Rows from block 5 of the audio encoder of a small contrastive audio-text model, named by matrix and row number. Rows with one number belong to one channel. Each number is 500 + 40 x the weight over its row's rms, rounded and kept within 0 to 999. All counts start at 0. Numbers have three digits each. After the name is the row's rms in percent of the matrix's.
Before each channel's rows are labels from the 100 clips, of 14848, where the channel reaches its highest value: "top examples" is what is common among them; "lies over" is the class under the peak. Only what is clearly more common there than usual is listed. The data: babble in 24 made-up languages, each with its own sounds, syllables and stress or tones, from a formant synthesiser. In brackets: how many of the 100.
# convs0: first width-7 conv (encoder.blocks.5.convs.0.weight, 128x128x7, each kernel summed), inputs 64-127
# convs1: second width-7 conv (encoder.blocks.5.convs.1.weight, 128x128x7, transposed, each kernel summed), outputs 64-127

top examples: /t˭/ (54)
lies over: /t˭/ (39)
convs0.93 079:566555519494562525487532435498466469515513495539415503568508471445468528427437439553530473501492520558523490534478450427472496493500531455501570484492487548502497505484527504501520506431459485
convs1.93 080:580489431541450497491535509543475535507511413487507498532561469586469504544540549480474534490564529475467528467498494497503491549487560532519534417500575498521461501517543536508440452443496491

top examples: /k/ (51)
lies over: /k/ (33)
convs0.38 099:494529494483518533444464480467512505460515466447472548568553476504438496478462502485461495509506451469543493525497520481510470508421509493540653514488467450486463477467474510521471517497551490
convs1.38 102:489520493503542544508497482472527525507469390442481529457593537464566545540452536489510554525526448466473498485510522470561497500474526476555520413468474454554507534440480460518468503496524511

top examples: /aʊ/ (78); /æ/ (51); /a/ (36)
lies over: /aʊ/ (75)
convs0.88 109:411485578551505447530474522471452523492533478491519491444494469534487566518419549561504451496510455432450518460472503475509492520480515511488516488530506553564550551553459561523418494516555492
convs1.88 127:400456478493504441512460453500453490474431528515536506459524458481524545511448436448439469498470507532472547466502496542512572528539523519452538442550466483517537526492460463522479464558509496

top examples: /z/ (63); /æ/ (61); /ts/ (54); /ŋ/ (40)
lies over: /ɑ̃/ (37); /æ/ (32)
convs0.68 124:505518525597472497499502518494560546525548465526590496544508500523510585475504502484531553459540487462476419473448465496505518437513443435460462454492542465531539600434461451488516453504549437
convs1.68 111:487525534507483480530508483430477501488473499466562468514457439442496580554528481493464503463478534503477439449444519475482475464459493522451478580540509470553524528441499488515408439462487452

top examples: /k/ (57); /k˭/ (48)
lies over: /k/ (49); /k˭/ (40)
convs0.18 100:555453497528554532475484470505517530552528406515438453548590533513475459499484486475525479529495506426559451518380545536551490511427536469525493459450491474547474499490542519456491401558534592
convs1.18 112:516474559484498496441534517469520567474488420538474545563555404474482470537534463514493534471553509553531479553497501491519515530545561522524465469400501470495459479480542482583533484559489530

top examples: /ç/ (89); /o/ (48)
lies over: /ç/ (75)
convs0.81 088:536488533506564529529536554511451529497533474531476513554567497504510505568493499534492514468507513430471480600390464484458530550408468459497480456551440511554478515478473507464500506474476558
convs1.81 100:584498575492473482510532508618420522527540452466498516535579457519484517531536462431499460429459541486529474512480490504479563524506642426491504468510511515490479488517554546537524451492405503

top examples: prosody: no stress (59); /i/ (31)
lies over: /ɪ/ (27); /i/ (26)
convs0.40 100:499495474538473512510471508495511473481570482424516604475463545495439464485536464517496513539535494541499442495510458498459448498477518460475459459420494593480521442499629541543533550427440516
convs1.40 120:535546456504485558507593475480493535543504453450549464401501496492468483482458514508457469475493467500497487498448516516479462477510547442442467446447487521508498427457520508553546506449357554

top examples: /eɪ/ (81); /u/ (65); /ɑ/ (54); /r/ (43)
lies over: /eɪ/ (78)
convs0.43 102:572528552530436538487419518527501453505532550454499482450423551505425503491460425509559527485560490497499363503517602485441539498548571528504508490512500441497530499527523515453484520465527486
convs1.43 103:463492545496478532512487521453433500519492443464479491460411527538513498507448366428462505521537480487498441500430511487432524556529540495441507472469556404540548499532476501486533527478461572

top examples: /ɛ̃/ (46); /ɹ/ (43); /a/ (41); /aɪ/ (32)
lies over: /a/ (40); /aɪ/ (32)
convs0.55 085:439597471490454509538437543523469491523545503534532547411437431481482392530471465472516447535558469491443536504460526529573489444501450507501546507513492555485486570499509491499528534474488448
convs1.55 111:478501533508487491456451501535485478537504535497477464386468491460447419490502519468484448464499418470442438474507521508508623485543442440484503525484472493501481482541451556509513494486479503

top examples: /ɔɪ/ (53); /y/ (53); /ç/ (52); /i/ (31)
lies over: /ɔɪ/ (50)
convs0.116 077:440472552501512595489442458472495513473551474518496461508406450511467454465471524556511535458473502483500520455454510470500462510564445480510540447508505446503462475466527474511428467501492421
convs1.116 083:434447492492510378475520514481483508460548524475478531465522494487511521525508459495471512375546479502518466554506453459471544537497469481541430517494510467439443561540444498499438503536543392

top examples: /æ/ (52); /ɔ̃/ (47); /ʎ/ (36)
lies over: /æ/ (51); /ɛ/ (34)
convs0.10 092:445574510526510496487514485546505502460562499449455531497498487451461530455419518546479461507486447475535508576467547456594508562483460437507582509488461536505500494530504514468483512553473494
convs1.10 088:501530505461567504546446449568510493547475514464491527541486465463476545520455479453478519434514508502506471474487524474528450466483485447467459406463476469445496467547498463522449528554539494

top examples: /ɛ̃/ (51); /a/ (37)
lies over: /a/ (36); /æ/ (28)
convs0.106 068:560495477559481488539501571506415450431473473518427465526511546467510471480461412480459496473536437490486495428530471479475478463496521490483455484530492475404477466434499458421557560535516497
convs1.106 094:502548464396486443486439466423512469535513564497504490523536548507452492498544509410500514561481536491529496478562510509486480499486474491526455530488542535473499457479478503487476540486541489

top examples: reverberation (63); /ɑ/ (37); /u/ (35); /eɪ/ (28)
lies over: /eɪ/ (28)
convs0.62 088:452446492523534523459625562499500544448477505555473529516504554463460475520543485519490463503482495528525517489522536539487420528496528497509490486549515532563508507539521513532422580533548566
convs1.62 086:459473465457473525455486507528523479494476486512574380479455559498478429424498492515480534524502498497486467520527558496453410540469518505453459423473483502451493474484461505488399525524468535

top examples: /t˭/ (56); /ɛ̃/ (41); /d/ (41)
lies over: /ɛ̃/ (28)
convs0.102 070:484449454479485461524454439558551473541548479400505532537453529493496524469419560572501563521536493442538487572423478474533490472463454494499481485489432406479512467428525466412547452500527446
convs1.102 090:511504416572508496497490544451539565492541498597463535471517514551472487523488583530543470509513563599554526539443527591480476521533447527533497546511541481486472492498535482559463479556497546

top examples: /ɔ̃/ (76); /a/ (30)
lies over: /ɔ̃/ (64)
convs0.78 107:502490536492497570504566515490508536564481487569449517498528488501532526519484540620519475506475496505498573497531459504515480502462518331484446565573517547471530506540570475429492467454483583
convs1.78 089:530452509502446498491478516569550478517504486503518474466519545509515586551493529561468584527494523402514437505574521478469392487459570470497510444529455439477539501527435550573532505504501467

top examples: /ɛ̃/ (41); /g/ (38); /i/ (30)
lies over: /i/ (30)
convs0.82 088:612458450524579505507536488517506549572531408508428463544510472538547449482541462468515487465482585502494499494451531468543529535532532478487546534503474510477495522460563521554570462488557510
convs1.82 098:504466399490465490500573494482469523503493426480523497605483473503485390437513469459477473574531515439472554513539413505484407485468548492495507489540504523486497415494517524521512475479538467

top examples: /ə/ (53)
lies over: /ə/ (44); /ɛ̃/ (29)
convs0.28 104:520552481477535464488488501534554469536522510556569518494561504583550578514509563529470497526466569567456579511519478534472483519506462559524488509449449478500506407468457481480498507463430472
convs1.28 095:447473486487564505569539499444515547455493531538599534478566506523566568558536506460514535448511508517510508565535465512540459479475474494510536485539486508561523442463553556525520538541441550

top examples: /tʃ/ (58)
lies over: /ə/ (25)
convs0.4 104:518505505447523534509564471529536507565535454515508493551496485548506503510513558466475527551562537446495452522459507494472503483518473531462464454384494528512501547423546476495456522473544436
convs1.4 096:503533514496592571564474484448498509509475484518578458496506579451494486480535495512502472501551551520476521526491490531552510430527479476551517501435569550492546487498482549488516588514540501

top examples: /ə/ (74); /x/ (47); /u/ (43); /ʃ/ (41)
lies over: /ə/ (65); /ɝ/ (28)
convs0.23 115:494440460430451438489492529465446435508530481446529475490472485458487418477502502467505490507492571483492560538455603448463484527479585526531497450542518492494499521552548490556511526512529521
convs1.23 089:389488539456534445480557466441503515535466403511558480472516450454487478452501478559564493442459528472525472466494470505505516570546574482512477537531504478548422515502502447445411551546461454

top examples: /ɑ/ (47); /ɪ/ (36); /ø/ (28)
lies over: /ɑ/ (46)
convs0.126 106:613467500507513467572446418459414539474519493543524464584540488530561572498499515418500521427439472509520420487525456522481487442564482538473503508461507458523510500425445481468470438475536541
convs1.126 103:496556468493520535450458453488523521479491479533546481543444517455481466545490470429498504528506485517521427472546450530524501569490482434501525558499545476457491503441442533571430499433503497

top examples: /ɔ̃/ (48)
lies over: /ɔ̃/ (39)
convs0.22 102:443528488531546371493459473483563481464499448484648562497493493531471603474526572485489537508523472511478569443445497489505475563494535516499485488450516516477526447474489512407541528533493517
convs1.22 101:516519469449516404469540443455485511455469477518492458416510466486627532556534516521524507486443458477508492491442512537489467510513490444454523509505434491544506517439448487570502402510428397

top examples: /eɪ/ (31)
lies over: /eɪ/ (31); /ɛ/ (28)
convs0.121 087:436456493505484583506535538479560523521535483444495496450433592446441442488492436480466488459449446519470473520442482527486435468414537508520497514479549572470537473506489506554424542521455549
convs1.121 088:466509505486464532531482465534503509600451517525509504432474631485474463514484462533508479522489518505517417496471470508541487472533482478450503414449469595471522462522523533500454487531469559

top examples: /ɔ̃/ (79); reverberation (71); /g/ (36); /ɲ/ (29)
lies over: /ɔ̃/ (67)
convs0.50 101:454478546444484578459517548507423548551510623533480501520504479490537532422456519542505559555447466468519550543481483445545507568476486446520527488453522571441463449597548538461446501507464459
convs1.50 077:441496527445524499516483515510466517523501415478539461489501542498389593525478467588542580560552538449523480514524464442509477459476549491493507457480481459441499594483480525505485521506469542

top examples: prosody: tones (75); /w/ (53); /ɔɪ/ (49); /aɪ/ (46)
lies over: /ɔɪ/ (49); /aɪ/ (46)
convs0.45 088:476615505554477561575451481488478503526542493566501490461372499507510442540464544491526494495485450461449446570484520521439490504458509502503485511578483417505447525529508483488470468512491490
convs1.45 070:482506573551477504480453528435498477516486465502469508454438483468492538454458515543444476511456516478491444563466494583540564578437541505498497547508491495544463484434497531569529512532476494

top examples: /ɔ̃/ (48)
lies over: /t˭/ (28)
convs0.117 105:498497486531526530472517477509490514523535436541523510501393486517503556521548490439496493458470578511476479480509459446614483500570518419507483504478510525526455507526531446504515532472522581
convs1.117 093:506448461501422536459527466492476418490574518498574510510468544567533479495465513507566536500530525519492547476507424492535490529517522490443499464458525528454502614497481600550546464471506481

top examples: prosody: tones (72); /ɔɪ/ (62); /y/ (50); /i/ (47)
lies over: /ɔɪ/ (62); /aɪ/ (31)
convs0.101 091:453498432519456495566568470565566478454442391501384499528477473482469527433470540515514458480460438531536517489449522526561437488439540475571554495532529524504490478479504481450532430467569505
convs1.101 080:498517432457526454584458486525637539547511466499558548436515493482531465543526486521500504492505527471505506565412477522531558567531548497547565489522498453510491487500553508433516471505462429

top examples: /z/ (60); /ə/ (50)
lies over: /z/ (26); /ts/ (25)
convs0.115 078:532482535540556518485506519503502548489538509529476539527476506523544447477477527496525526502541541521480520523415479448513476514496491509489424515459528521534502484496391489496415515488412499
convs1.115 109:559443504501546470539547498473495539523526491521471509483506529529523526540541514514574550486505531507558504580472393491618529505579424457505472465467487510425466496454437529561523475461517552

top examples: /ç/ (49); /ɔɪ/ (48); /y/ (39); /ɔ/ (32)
lies over: /ɔɪ/ (46); /ɔ/ (32)
convs0.8 105:508507500523445478567475558563521484615558513435509422467465477490496577457437527505504482530483439478440514440501572495430489522526544505492479538434493422465517521482394506530558452487533529
convs1.8 094:464518479500479552428492456512399466390498459467506522508405553470528407516510510523495467508538561516537449518480562433460566494490510490476479526501527430529502489511474475441505511504501441

top examples: /tʃ/ (58)
lies over: /tʃ/ (46)
convs0.77 090:485522501542516477414562518469509445505490443481441596448458515479504508468498521440476445474448547411463546510453569516446476494462487494533497533461454442506534470457519518519481461503532499
convs1.77 079:513473488480406454446464511450493438451488478548458474477483447534480448489427524549494520499474445442499496440471534558468488509530496548484475611543529505479506486540547550476535507501522498

top examples: /æ/ (52); /z/ (44); /ɛ̃/ (43); clipping (31)
lies over: /æ/ (28)
convs0.63 112:578449449498563483501468635491478407469514517426475431513447474541495509513525523499516527512499504506541495580475480507514511535512496419447484500461502512493468556472429492440478508548502531
convs1.63 099:503452471571421496489476447549419519428521550440545454516443470502524473506466457572518502484492458535495467401490545480466565454534481440460462508524493407520489520517430475514453532513437476

top examples: /ə/ (58); /d/ (40); /ɛ/ (39)
lies over: /ə/ (52); /ɛ/ (26)
convs0.111 075:501518487540528506514487529559571533488535339525516419429506506511492470489487539532504549518485470500494451545422448599457491466473478519518550499479469536492511450546517502495473449485490445
convs1.111 108:545544569548560536555513467543561534532508445542425599412555518448581486555512544484472481505553537488492557493454491591562472551558521545533514468453455536560515527522501531515479508518495544

top examples: /tʃ/ (80)
lies over: /tʃ/ (80)
convs0.35 100:542569499464477500445465511472414440507445625546516454495417505504496498561478487486502473543495472482497472547570479642505506454528520485451452547492438496505445501514471489466469525478506503
convs1.35 125:460447506525492520511518479489488450563458411534535481529430456489495463546454478569431472527432464502545523482520491541497514496466514529511479570566394458478479501426555460537468479495533464

top examples: /ts/ (61); /aʊ/ (50); /z/ (42); /ɑ̃/ (38)
lies over: /ɛ̃/ (35); /ɑ̃/ (33)
convs0.41 119:396483551540500499543558531519520488550494473501450568515489472504467573503349479509532512508507492497502478454545472419499426481488388499483509439508531455495548498506481536481386563461515407
convs1.41 114:370508550520553512475502520534472496463522506492557440463487485441482578511434501535539511507488449512508490435476484421458476502489450489497482478523512436506525531456454534534407453433460411

top examples: /ɔɪ/ (88); /ç/ (80); /y/ (76); prosody: tones (71)
lies over: /ɔɪ/ (88)
convs0.33 089:482480515560502537504530519501504466443487518460423518517468501471532525487511586512490478483521493437540533524489554513413533520475536474586486523479480385495493544499466454474578445539546459
convs1.33 074:482468547451462482460470412393520520540579452498407499443516495524512517481426574552483521540535476492567459488482553484414568476524533494474506581532515463557427448536488504574472512523456515

top examples: /ɔɪ/ (48); /ç/ (48); /y/ (44); /ts/ (44)
lies over: /ts/ (42)
convs0.9 106:522486432511573527449465512516515469518514505572499429497381478498479567489371559504507459481407534479525456504446522497533510503524442516519515502439505456522466470465517460534486524499461467
convs1.9 087:509451501502467489460434493471442509452511482541548531500430459457493494513498502508418545455509549606537424490558495443569454530493513513613512505504545495507521560453514585514471516499520429

top examples: /æ/ (54); /i/ (50); /ə/ (50)
lies over: /i/ (47)
convs0.92 108:546557519542491525498512560500516531512555432478499456463372500501475475530581536461444486515498454494500491524491445545529458479497522530501447445504489507539479460514539493517578476526476506
convs1.92 110:541493501500478491538558487489515491523486482448434546527455445492485446453482445508450481527438469533433497450479397449485444499489468507466427567505471572527495466517528471526514486508522569

top examples: /ɔɪ/ (97); /y/ (97); /ç/ (97); prosody: tones (94)
lies over: /ɔɪ/ (93)
convs0.26 109:392487482507541455425527471483515478422471511477503541505492441502526487510507544482493516487438499521584501498512569469464524530589466510471469521458451512568455469490490470420508494492488473
convs1.26 094:448499495482495414378470488453461504433540508534520479467511463510523546512500519471484449450504476508471494488502570510460539440450538513499418486461470426468446475451460491528502495528379404

top examples: /ç/ (50); /ə/ (47); /i/ (29)
lies over: /ə/ (37); /ɛ/ (26)
convs0.15 091:477477490492461582486515473503487500528505478495508492422478468544501469527552552422526503505514487508485515492455517491508500478491509507540547471458465463497506495466474494471445508472460447
convs1.15 096:483522526424619524502488456525473518574509543531572497432559538451539534511504493479521489484538547449531437477381440503536540455501487491501520509472537516482508529513513524538522561512481535

top examples: /ɔɪ/ (64); prosody: tones (64); /ç/ (56); /y/ (52)
lies over: /ɔɪ/ (64); /aɪ/ (34)
convs0.32 136:465467501484424417516455540467522506549474460510439579500432457503509536487465562533485416500470507433488499477443465498508551463473562509471535544500512416507493471494472507512549493526543445
convs1.32 149:460493466487440456501465497466503476454510525509420454506457494505525469508490472466485416508472477429461436518441533525504655609467544486474501470485483526507438450472492505514493425497467489

top examples: /aʊ/ (72); prosody: stress on first syllables (50)
lies over: /aʊ/ (71)
convs0.24 110:480512498523533491572514493474477513476466504525467490417527507530521447490449549419497470527523494501505491535542468538506483472446504531520552510472532590515517524490486544418517482507597550
convs1.24 120:520554513476522438554503462496534476544460402534464446445492461450521493520536477437480450439526515422479476402529516549528518499592472508487519425477441500562446504502494502466466450494563490

top examples: /ç/ (89); /ɔɪ/ (53); /y/ (49); /i/ (30)
lies over: /ç/ (77)
convs0.122 107:557528522476471459519462554545560494555558447507558500516329471511546487474510520521526487496488510435500518492479508521497438471524458408468461495545503544513496462515520535554531538487585570
convs1.122 096:539490496520483533509569500543415454488479507507445490450367542532474501487480487468578515546496579524502522490470430487545510516547480447460486469526518509441483521552539497461575489472482463

top examples: /ç/ (100); /ɛ̃/ (37); /ʔ/ (26)
lies over: /ç/ (86)
convs0.94 104:534442567582552508478511524519515484482529520514555538479511513497560583528464534528521489457530496507467423520436475508482489430423415460499455498517475470536593571463435492475508466535442469
convs1.94 107:531477489522506438493488467511499493480430536478546492493505515528516595513460469495444535416502564473493447484489482501487457519514504484470531458457509471545485500488558527544455467469437480

top examples: /ɔɪ/ (49); /y/ (49); /i/ (29)
lies over: /ɔɪ/ (47)
convs0.124 127:496468591457449509462428520469508476444492502510480514450519504501536556515454491558520477467503535526444428463518482539526547486479576537483495524512484458480493509500479519463509491578513441
convs1.124 140:501525590462495551529496593491475487536453524518480458480491461469538495492536580480444518462486459509502417528488493523510611553460542562522505565493431500592495451524501500477500480511498476

top examples: /ʊ/ (44); /ɛ̃/ (37)
lies over: /ʊ/ (35)
convs0.74 089:448500560505479478526469509519475465549458534474502470423510508531496460545463489533508473519518490439535535532474475574522445505456492499512521535553553441535532528511508495602484532494510502
convs1.74 071:545467460525502528486521516518484510589589428532441562528489516488515559568531577517490562482433483477504528552524520559481499489488498549496560596503535495491578443594527532493544527488471561

top examples: /k˭/ (38)
lies over: /k/ (34); /k˭/ (28)
convs0.105 085:536561506556575508531467457545523485514505487495478480489488484500574513507514519495537518491480458504539512557544476432532463466455503487498514507460521361527511470464494445347495478535525527
convs1.105 091:523574468470524470590465568548617491507492504587491479436504518459488510513488477549507526484468495599581469554508505588540498526519482553497522501480514430527523470462483513451525480578505472

top examples: /tʃ/ (64)
lies over: /tʃ/ (63)
convs0.53 093:524489487468561478566524639491481479486463513518488484538415479466512458536557496458475486536494454416513462540453493578463459505465464511452592563540449490448492489482414520532509480473481534
convs1.53 097:502459476543527512457520431533473468546476518638471511430491460467451469505448482583485421500456553471498498507447497616491454502505422548483483615473530438497552469513567478478511447493503448

top examples: /i/ (32)
lies over: /i/ (30)
convs0.80 100:537464499509512556523522516514496521520541528561483611481442448519516433504540509466550526460511497519482511507435566550472449436460445487506446543466459517481542490473470479492601513561526585
convs1.80 091:580448497461492457491603467517498601548492455454448466374527452495487430446524458475431534522483473499452515511454500490459446433495481461491472563473498525467430466468497507559550495456464527

top examples: /ç/ (74); /o/ (31); /r/ (30)
lies over: /ç/ (61)
convs0.1 109:474541468520564527481504478532527470546527529506483448564446556455507447525508462465501563478502458506512447573514439451424464485443485455476506476462464471539492453475535460523452391476467521
convs1.1 093:486533476562522515475537554505535471484479531566483442535551509500462500483495488453414510493456524542496484497583500534499528442449560501463522445444498512447528439440531569437573471525488436

top examples: /ts/ (66); /ɪ/ (37); /a/ (33)
lies over: /ts/ (60)
convs0.113 104:450455508493488498469534536509509652466491490554509535497470503442530533488493523535500477540526458427522506483480473455704519535572493500515525514499550522494523520509517551487457520489511437
convs1.113 111:511392497499483531532498516505506515454532524528518533518419492524496486516494487448554502493443472539510481462535450438654517502487445449506488366453506502409555504465452486548527442479512545

top examples: /x/ (89)
lies over: /x/ (87)
convs0.75 115:547459465523468499495531509461480496505520541449399515471446419500502541471550441489514501439492500437533398467492491487545498519473495540467485441531488471487448411490448478492496393495484458
convs1.75 137:498488488541495445536471505491457532463544483452445505528405441511497531494543500487506472479522438465487410528448541483521556534385552535484502429502563478472492488481447471515503468472490459

top examples: /t˭/ (73)
lies over: /t˭/ (73)
convs0.91 080:529437526477546500536499514491551535494458490640487481466500501463504437479429455465500492459506474466494498493372481582495542518390485559444526483510487529456494502532488507496496475496488469
convs1.91 090:517397483503447538537458478523460509562470471550512474512515455493425498480469516511451504541502556462473530479530443556491467495443438524477463563482504384501499480507529534494428527444458536

top examples: /aɪ/ (43); /ɨ/ (38); /ʊ/ (37); /w/ (35)
lies over: /aɪ/ (41); /æ/ (38)
convs0.6 125:513509485515505562521497512464492494509459496527487504540418494506469468448500523474428492526477478504495496506496474419437519449483519526473484472425517426500488588500540463502544498508497529
convs1.6 120:452469432460494473536502488480528417466454494473581497490471519431415493458431384489464444506458508447439510484561473488442470450473518419458486478495515499503517438504479505521493485564451474

top examples: /z/ (68); /ɔ̃/ (48); /ɛ/ (45)
lies over: /z/ (47)
convs0.34 117:600524488495549594527580487466490510544518539522527538533515521489500514519450405484478526439530460527488486502467487481540512467544473539466487510469513451503478596472557470466473567484532633
convs1.34 107:505531492541504529566538531452474555480456489538516485470458502488432469547493446460450510488449487457478450423429500473467581469480539431480500520512522521559578465497492495622426472478515491

top examples: /t˭/ (50); /ɔ̃/ (47)
lies over: /ɔ̃/ (28); /k/ (25)
convs0.72 087:468541557577567540517551537528423520538519489453472555520524533503490605523518540569508443486483471476518522575445462513474481575480477495544483461497454496471526505491373519468551430505485421
convs1.72 069:506454493496487507501442581464471555469502461394463518450553470521574530453532524562510574543529474571472527557482511446503520470428510485491525460463429453553561435521441443545520496609494520

top examples: /ts/ (52); /e/ (50); /s/ (30)
lies over: /e/ (44)
convs0.49 108:505500529484397520502525577522499575510480484494479512484538618463471442514468522421511484553489552456498483507468507497581449489509491479516506491387551528580535506536563513464492547504501509
convs1.49 082:522528540400451589503465487446488520514477437494492503518462597476492490426522431486501498553453542428554495487485566522465495439569548500465532469474464552528548478522448476511518482500495543

top examples: /k˭/ (57)
lies over: /k˭/ (56); /k/ (38)
convs0.5 081:467475481521552597562557507508471541579528532480535460519624513474494505561506494482502478504557404498560509539489502451554538492469487458488459540528559389556516549479430509439544490535464465
convs1.5 088:516558516432513581468498456472540520440478454541495522561501499504507500539486529530444513485506512658545472477548603534475472495526549534422553487466489516440592452507473458588477521526541516

top examples: reverberation (71); /ts/ (38)
lies over: /ɔ̃/ (30)
convs0.57 090:528495465492539491540611614464425548469519505510433534560446489467489594450576511471485502559494460567562495503509517453588558539475531487430503533490512530441464485488482515476473522485571502
convs1.57 079:451484472542483470499484482510443463468446531574499401495449462539514517475440422533558563539508446489453515441510489541476464444480576459458523374511578518447505498480447458458447495526477455

top examples: /aɪ/ (74); /ʊ/ (72); prosody: tones (71); /w/ (56)
lies over: /aɪ/ (73)
convs0.83 112:456480511520475443468517538477486513516533513464539517508511521495448471478497435486473484531516475493501558514371495503498467489454531446517495460482497488554452471481532469495449522521490469
convs1.83 106:477512485497419457487530508595495435484473503491508517512535494537456550531486464472498464452530516505520528526510512491490502505482553427503525481511513532484511448541487499516500484557529484

top examples: /k/ (59); /k˭/ (46); /ɨ/ (31)
lies over: /k/ (58)
convs0.17 128:518543551449496467468446525492504523476539490523496454530551485497540428530478478452510512387519494516535341507568523535506443498482490493523514480519466481465492529486559512502419471536526502
convs1.17 116:497504519477526496453436525499546481441477481533521474607543513431451474520503446479435491501472467484512407467535510466532424504509492571559484528511464535474460533451526465537454456459549542

top examples: prosody: no stress (58); /ʌ/ (46); /a/ (33); /ʔ/ (25)
lies over: /ʌ/ (29)
convs0.127 098:509555449473567490560479468600514524521545625456504443419503503489515445526488495486532501497471502532489444496496513483491495535528425485497494537531567545499487508536499536503490558507539504
convs1.127 095:525474522552547523447461536607476529517492478518485511419499520394509440470497525436544501478534513497520520522536503547563473509544478562522524453531435517462434491505472424513493440448528498

top examples: /aʊ/ (60); /y/ (55)
lies over: /aʊ/ (58)
convs0.27 119:596514519483523498492482517479465470498568573495508492474402535472483461501476479531489539607496469457513505583495457428443533523490482430452476541437494375498475539494518482369534477506475474
convs1.27 100:463457476471523552411441543451552476476452481456415437450457425489474415433513488504513490460471454567498492466521540501437547484498512473527448525385454384487499447490471453502547477492483520

top examples: /ə/ (53); /ø/ (28)
lies over: /ə/ (43)
convs0.66 109:454532491487510473488536525478529479586494511471550572506590538451492387510506543386491537562472504510489615521524555496479421492562497552486539476551519472454499464519457489513539548463496461
convs1.66 108:423531476479521442510546541465465532500488435469492446467465498560514359474487488522520532520479432467531522496524517456494460496517449527509521493525452432516457472393490451501538494517468478

top examples: prosody: stress on first syllables (57); /aʊ/ (54); /ŋ/ (43); /ɑ̃/ (39)
lies over: /aʊ/ (51)
convs0.96 095:471505502474523449508460403461583479467456485427478509497448501447459436499519429497503524464550412498516504549495483504484512493521444469485487508443448617570476542545481518437480549462456482
convs1.96 075:519591527556447525466466614489587467481504512395454454523453493523570555539463515493505473466517526485507521436484449542485586541528505512481474487482591505522523475501508534516483548477527521

top examples: reverberation (74); clipping (43); /ʊ/ (33)
lies over: silence (95)
convs0.37 132:543591479485493450488431565485466479459497633456464493473446499528496451509475499478540515550509493541448465461496575500467499492441507520468528488466500481461460472479491478441424541489613555
convs1.37 144:478412535577450512445501495494302442426461435474487464476468494470460497491465452520478511477479512531491474509436497456444514485523525467508509448515512515460473474451475503447475482496432506